{"arch": "swin", "model": "model that predicts nearness at each pixel", "dataset": "rendered scenes of coloured solids on a plain floor", "train_examples": 48750, "image_size": 64, "crop_scale_min": 1, "horizontal_flip": false, "translate": 0.06, "color_jitter": 0.1, "output_stride": 8, "norm": "layernorm", "norm_position": "post", "activation": "gelu_tanh", "mlp_ratio": 2, "head_dim": 32, "fused_qkv": false, "bias": "all", "qk_norm": false, "parallel_block": false, "inner_norm": false, "patch_size": [4, 4], "conv_stem": true, "depths": [5, 5], "widths": [80, 160], "loss": "mse", "targets": "nearness", "init": "orthogonal", "residual_init": "none", "optimizer": "soap", "beta2": 0.99, "lr": 0.0021, "beta1": 0.9, "shampoo_beta": 0.99, "eps": 1e-08, "precondition_frequency": 25, "max_precond_dim": 1536, "one_sided": false, "adamw_lr_other_params": 0.0018, "grad_clip": 1.0, "steps": 9200, "batch_size": 256, "epochs": 48.3, "lr_schedule": "wsd", "decay_fraction": 0.3, "final_lr_fraction": 0, "warmup_steps": 460, "weight_decay": 0.1, "adamw_weight_decay_other_params": 0.05}
Rows from block 6, named by matrix and row number. Rows with one number belong to one neuron. Each number is 128 + 24 x the weight over its row's rms, rounded and kept within 0 to 255. All counts start at 0. After the name is the row's rms in percent of the matrix's.
# fc1: MLP up (model.blocks.6.mlp.fc1.weight, 320x160), inputs 0-159
# fc2: MLP down (model.blocks.6.mlp.fc2.weight, 160x320, transposed), outputs 0-159
fc1.245 110 [113 135 141 131 166 137 119 119 151 134 145 156 106 149 146 135 117 119  73 159 144 120 114 139 108 155 128 172 113 106 109 146 124 150 131 130 117 136 135 117 120 132 110  98 123 105 157 129 129  91 131 109 142 129 139 132 128 131 103 125 164 107 148 161 150  86 144 188 100 115 168 118 162 140 188 109 174  99 131 169 158 126 107 156  94 176 129 135 101 126 137 173  99 137  83 132 112 131 121  83 128 147 134 148 159 118 110 143 148 142 140  92 139 164 132 114 170  79  96 143  94  86 169  78 128 131 142 110 120 156 131 125 125  99 147 108 106 101 120 130 127 149 136 118 138 117 118 126 134 115 148  97 140 133 120  78  97 100  49 129]
fc1.246 102 [ 86 156 134 144 137 140 134 126 133 116 157 118 138 152 114 172 103 139 113  98 128  86 109 119 146 127 140  67  90  95  92 149 123 135 122 126 136  94 139 151 125 120 108 114 129 140 157 168 110 142 147 141 113  79 145 113 102 129 121 142 129 148 143 155 145 170  94 142  91 126 152 140 125 107 113 108 156 113 120 150 142 115 152 116 139 169 146 164 132  75 122 133 145 153 106 155 128 119 116 165 110 155 122 111 125 151 153 129  99 146  93 116 118 128 147 177 144 106 125 102 133 156 108 106 103 128  83 143 108 110  79 148 195 111 145 150 103 140 163  67 148 124 137 107  86 141 137 119 136 135  65  73 123 138  97 111 130 133 102 152]
fc1.247 105 [117 148 140  89  59 147 135 125 124  92 145 171 126 131 142 138  96  97  93 154  92 156  80 132 142 120 170 156 123 133 136 134 150 116 154 177 142 113 145 148 151 122 147 103  98 150 142 130 152 120 144 158  92 111 151  99 107 135 157 123 165 102 111  87 117 124 122 137 133 164 102 133 121 151  89  88 151 110 113 142 111 101  90 131 126 106 120 121 107 131 130 124 161 155 151 138 100 153 141 116 133 160 118 117 101 166 195 128 126  94 173 138 108 132 121 152 125  81 134 147 124 128 115 156 159 118 136 138 144 169 130 141 122  93 113  90 113 123 151 108 127 137 104 132  96 134 120  85 108  48 138 136 157 102 140  99 140 102 122 132]
fc1.248 096 [137  73 128 142 132 119 134 144 104 130 135 140 168 131 129 112 112 105 118 117 101 155  90 128 106 119 152 142 140 133 149 169 120 144 136 107 139 132 102 134 160 154 145 154 136 168 153 139 130 119 134 134 120 149 166  89 140  96 168 121 140 113 124 130  98 144 101  92 188 127  95 132 126 113  98 100 113 139 137 101 141 130 144 136 136 162 112 137 127  75 106 137 115 147 133 168 141 141 146  96 130  73 108 138 152 154 153 178 145 187 125 132 138 168 167  81 140 129 108 167 160 104  66 115 122 119 135 128 134 104  63 158 165 115 126 122 114  90 126 138 142 104 160  70 146 116 123 136 113  97 109  99 149 133 113 107 109 129 109 112]
fc1.249 097 [148 141 148 146 102 143 115 133 124 103 111 134 145 112  89 122  75 117 126  99 113 131 122 111 177 143 147 110 151 104 139 121 128 106 186 127 141 129  75 117 107 123 117 159 150  99 118 156 125 137 144 145 124 119 151 167 153 162 132 120 135 147 119  84  75 154 128 102 110 157 141 138 145 128 134 177 110 153 173 126 147 123  99 158 110 135 121 123 150 113 133 139 128 114 123 107 119 131 186 110 146 120 170 150 138 150 121 124  90 156  96 114 118  86 146 123 118  49 113  96 167 178 140 116 126 128 116 101 162  93 128 134 124 130 183 101 104 174  99 154 128 109 127 122 142 132 172 148 146 103 170 141 156 133 105 110 130 155 117 110]
fc1.250 102 [103 124  52 107 115 133 128 143 154 122 109 133 111 141 143 164 107 116 144 139  84 139 102 150 108 106 104 131 148 106 134 151 142 114 183 130 155 148 168 154 173 124 130 123 124 153 103 113 138 133 123  93 140 143 189 157 134 150  95 122 135 144 160 107 135 115 161 120 139 162 132 134 126 122 125 155 122 191 156 126 139 120 172 159 175 126 128 130 121 185  83 118 111  94 100 139 127 161 132 137 132 137 141 141 120 120  83 147 117 158 146 171 142 118 128 118 136  91 109 142 119 155 126 130 110 108 160  88 146 135 122 127 134 127 102 162  83 121  74 118 125 138 116 110 146 104 123 160 158  69  88 130 141  97 113 123 114 132 168 143]
fc1.253 093 [112 146  92 101 123 118 147 143 117  71 176 133 146 172  90 171 126 143 116 139  87 128 144 128 135 151 102 138 129  95 135 123 123 157 152 185 132 136 143 155 100 113 117  93 161  97 144 128 164 110 142 148  70 144 117  75  92 169 116 107 150 146 112 128 146 166 110 128 125 133 133 132 127 128 163 121 127  89 118  70 129 135  90 109 168 131 121 119 111 126 115 122 127 148 129 108 129 150 163 121 109 114 115 100 113 142 130 122  91 162 140 146 128 110 110 161 136 109 172 146 107 114 142 135 121 145 110 116 186  98 110 120 115 156 147 149 100 110 133 116 103 139 109 142 170 104 126 178 121 117 126 161  90 120 167 138 121 170 132 179]
fc1.254 118 [131 101 133  88 143 127 168 143 164 143 108 112 101 136  95 158  92  99 118  99 121 123 151 108 122  79 144 130 133 132 147 122 105 133 147 157 134 154 140 124 144 109 145 125 130 169 161 143 124 138  89  99 105 123 125 129 106 110 159 114 115 121 138 125 140 156 106  96 131 152 141 148 174 102 103 118 137 107 171 141 125 143 143  96 108 124 157 156 132 144  92 141 140  97 119 161 103 117 120 171 147 114 134 135 122 139 137 146 145 113 168  97 100 148 168 100 146 140 135 107 110 147 136 141  79 172 124 158 149 115 139 133 119 138 127 154 117  87 124  84 134 116 117  66  51 129 129 134 152 107 171 157 130  81 160 113  81  81 132 171]
fc1.255 091 [188 159 125 154 153 165 153 129 126 116 118  89 142 138 127 129 117  94 123 121 171 145 149 123 124 137 141 141 115 117 127 104 100 165 112 108 120 179 134 132 153 128 101 102 157 110 199 175 126 126 152 130 144 137 153  90  96 125 152 115 160 150 131 112 123  90 142 171 162  99  89 133 157 115 131 114 158  94 152 112 163 146 122 147 185 130 113 162 137 125  79 141 162 147 125 120 103 130 194 118 139 101 164 153 150 152 138 166 156 150 147 152 142 156 162 140 135 143 153 127 133 143 112  86 130 129 152 120 126  95 165 132 135 137 111 142  96 144 117  97 132 160 130 139 105 166  99 147 127 108 127 135 131 145 127 140 114 176 139 149]
fc2.245 100 [139 166 141  85 120  98 117 105 118 116 142 130  91 152 149 192 116 130 157 106 110 138 160 129 173 147 164 113 118 134 119 119 116 138 127 118 135 109 126 126 144 145 143 173 107 147 140  79 175 116 172 154 133 150 150 148 142  96  99  79 125  85 113 141 100 106 131 195 134 106 124 132 169  94  93 121  94 117 123 121  97 172 118 122  94  93 137  86 161 121 113 135 141 149 133 129 112 131 133 159 105 116 137 149 143 163 105  97 109 111 144 138 125  95 156  96  75 137 111 134 147 134 120 147 141 129 174 174 101 107 189 135 125 140 104 129 136 121 115 143 123 140 148 136 105 143 154 163 137 156 148 172 137 142 152 137 115 152 130 128]
fc2.246 096 [166 101 124 102 119 121 102  88 139 128  96 155 154 153 111 130 148 128 144 131 150 169 181 132 149 188 140 146 142 134 143 151 150 107 174 119 163 100 102 128 128 126 128 138 110 106 100 133 121 127 113  91 115  95 148 111 141  95 153 116 110  99 125 164  88 102 158 150 148 137  96 116 122 137 134 132 110 134 158 148  91 118 110 102 110 125 111 160 172 155 140 120 121 118 120 100 135 118 151 115 130  51  93 121 182 156 111 128 147 111 159 126 133 116 102 135 114 142  92 139 146  94 102 105 155 175 102 111 105 111 143 135 125 128  85  85 146  98  94 177 102 107 115  90 134 122 103 121 139 124 100 139  83 106 145  90 143 138 125 124]
fc2.247 098 [151 121 147 142 140 106 148  84 138  88 102 105 109 154 156 129 127  90 130 117 173 133 165 139 131 151 143  98 131 136 148 117 190 144 119 125 130 160  88 146  83 130 114 136 126 107 111 133  84 144 127 131 143 155 119 120  68 108  78 126 130 146 126 129 119 140 136 118  86 101 104 112  98 160 127  85 108 113 168 140 156 103 128 112 130 137 149  95 159 135 115 119 123  81 114 120 124 150 132 127 130  92 137 111 120 159  91 105 144 120 101 159 138  95 100  82 148  99 153 113  96 164 158 135 147 172 115  91 108 118 152 100 134 166 106 185 180 153 109  90 152 134 153 140 136 148 142 111 113 132 143 125 130 165  94 123 134 132 132 103]
fc2.248 096 [135 164 103 137 121 122 135 115 116 121 124 136  99 157 119 122 127 159 123  86 139 160 135 151  98 154 144 112 124  92 138 129 105  73 126  93 134 104 149 125 105 128 127 119 150  98  79 114  90  89  85 137 145 156 122 163 145 146  93 134 166 134 188 134 183 104 103  98 112 115  98 130 152 152 155 138 133 127 128 144  97 160 133 169 115 148 141 108 129 134 183 129 125 114 115 130 123 101 115 116  89  82 129 138 108 129 155 126 128 145 106 141 144  97  96 140 112  93 138 127 134 122 133 163 128 114  95 130 145 150 157 159 105 104 125 156 124 129 118 172  84 134  64 118 144 140 175  90 140 200 129 146  93 122 124 157 126 130 143 122]
fc2.249 103 [143 153 152 112  95 150 131 132 110 153 147 159 184 151 160 116 167 134 136 115 110 142  86 100 103 122 115 166 136 161 116 121 106 133  88  94 123 153 132 139 133 106  98  97 113 107 107 125 127 100 120 108 150 179 138 166 134 117 118 111 145 115 151 126 187 116 129 114 122 100 101  93 167  63 130  92 169 144  92  99 104 161 153  83 122 134 134 130 109 138 107 155 128 134 126 131 148 128 136 102 146 138 127 140  97  91 147 116 113 128 158 126 143 143 119 131 115 142 136 113 149  83 125 134 116 147 111 104  98 121  72 107 145 164 144 126 164  94 139 148 135 127 113 156 172 148 172 132 169 160  88 137 108 111 110 150 117 135 169  94]
fc2.250 090 [146 127 121 171  97 153 116 122 158 186 105 130 121 127 112  94 162 118  91 145 174 150 152 130 148 137 131 148 122 123 147  90 147 135 128 140 152 115 104 116  87 133  76 105  95  92 101 117 135  74 184 123 111 142  65 127 114 108 163 142  84 166 158 109 112  89 103 152 122 129 128 154 108 163 123 101 133 108 139  95 111 173 162 162 118 144 121 153 119 142 143 111 127 142 102 145  92 101 112 120 104 131 113 124 135 115 121 129 150 121 140 120 129 127 138 147 123 140 196 145 109 114 128 164 132 149  96 134  98 155 157  75 118 151 138 118 173 149 129 111 148 116 140 131 136 152 122 128 130 132 120 161 117 170 140 141 116 171  90 140]
fc2.253 085 [127 154 151 139 123 102 138 112 158 159 165 119 126 134 154 131 136  97 174 150 133 138  96 163 138 124 102 132 122 134 174 116 125 140 102 110 115  86  78  86 160 130  98 116 176 148  87  81 149 155  92 140 114 137 104 141 140  85  94 142 117 135 136 149 118 121 154 103 128 121 152 108 145 175 113 167 137 143 127 120 149 183 107 143 158 134 136 131 129 121 136 172  89 118 145 120 139 124 131 119 143 163 156 142 108 132 135 118 196  93 138 110 163 112 160 153  92 168 119 126 144 121 124 128 129 128 146 112 147 183 120 143 130  97  99 156 121 108 151 189  96 170 110 119 123 120 153 103 117 139  74 137 147 118 147 126 151 139 144 127]
fc2.254 125 [178 156 140 121 124 143 109 133  96 118 134 152  73 116 140 115 106  77 107 114 124 127 138 103 120 108 133 131 107 109 108 129 138 192 132 136 106 147 117 121 101 141  93 115 140  98 107 137  90 137 130 157 115 103 149  96 184 136 147  89 167 162 163 103 125 129 137 115 136 108  79 121 120 148 158 162 126 147 136  92  94 135 120 147 132  99  95 146 133 134 142 160 140  95 110 134 111 155 114 150 118 139 143 173  91 149 161 133  96 117 127 132 113 147 147 183 176 166 137 105 142 132 153 124 175 142 123 111 136 165 117 117 133 129 143 135 120 166 135 111 107  69 161  97 137 169 123  87  81 102 110 120 115 151 115 146 116 133 157 135]
fc2.255 087 [ 80 101 104 141 105 125 114 149 107 118 144 136  83 150 147  88 137 138  85 117 151  98  88 135  65 136 126 124 126 113  85 120 105 120 117 109  97 121 153 137 115 131 132 101 172  96 112  87 127 138 125 110 120 111 105 176 164 142 176 123  85 140 102 149 155 125 100 124 134 150 148 102  98 160 169 124 110 113 126 134  99 103 125 166  95 144 126  97 143  94 141 122  77 138 135 108 112 123 155  96 143 165 166 136 115 127 171 124 133 104 138 139 128  72 105 127 118 135  89  92 136 131 114 143 162 125 157 151 120 112  95 149 113 100 123 146 143 121 105 187 153 130 125 174 122 111 138 105 145 139 124 118 105 144 113 113  96  93 102 122]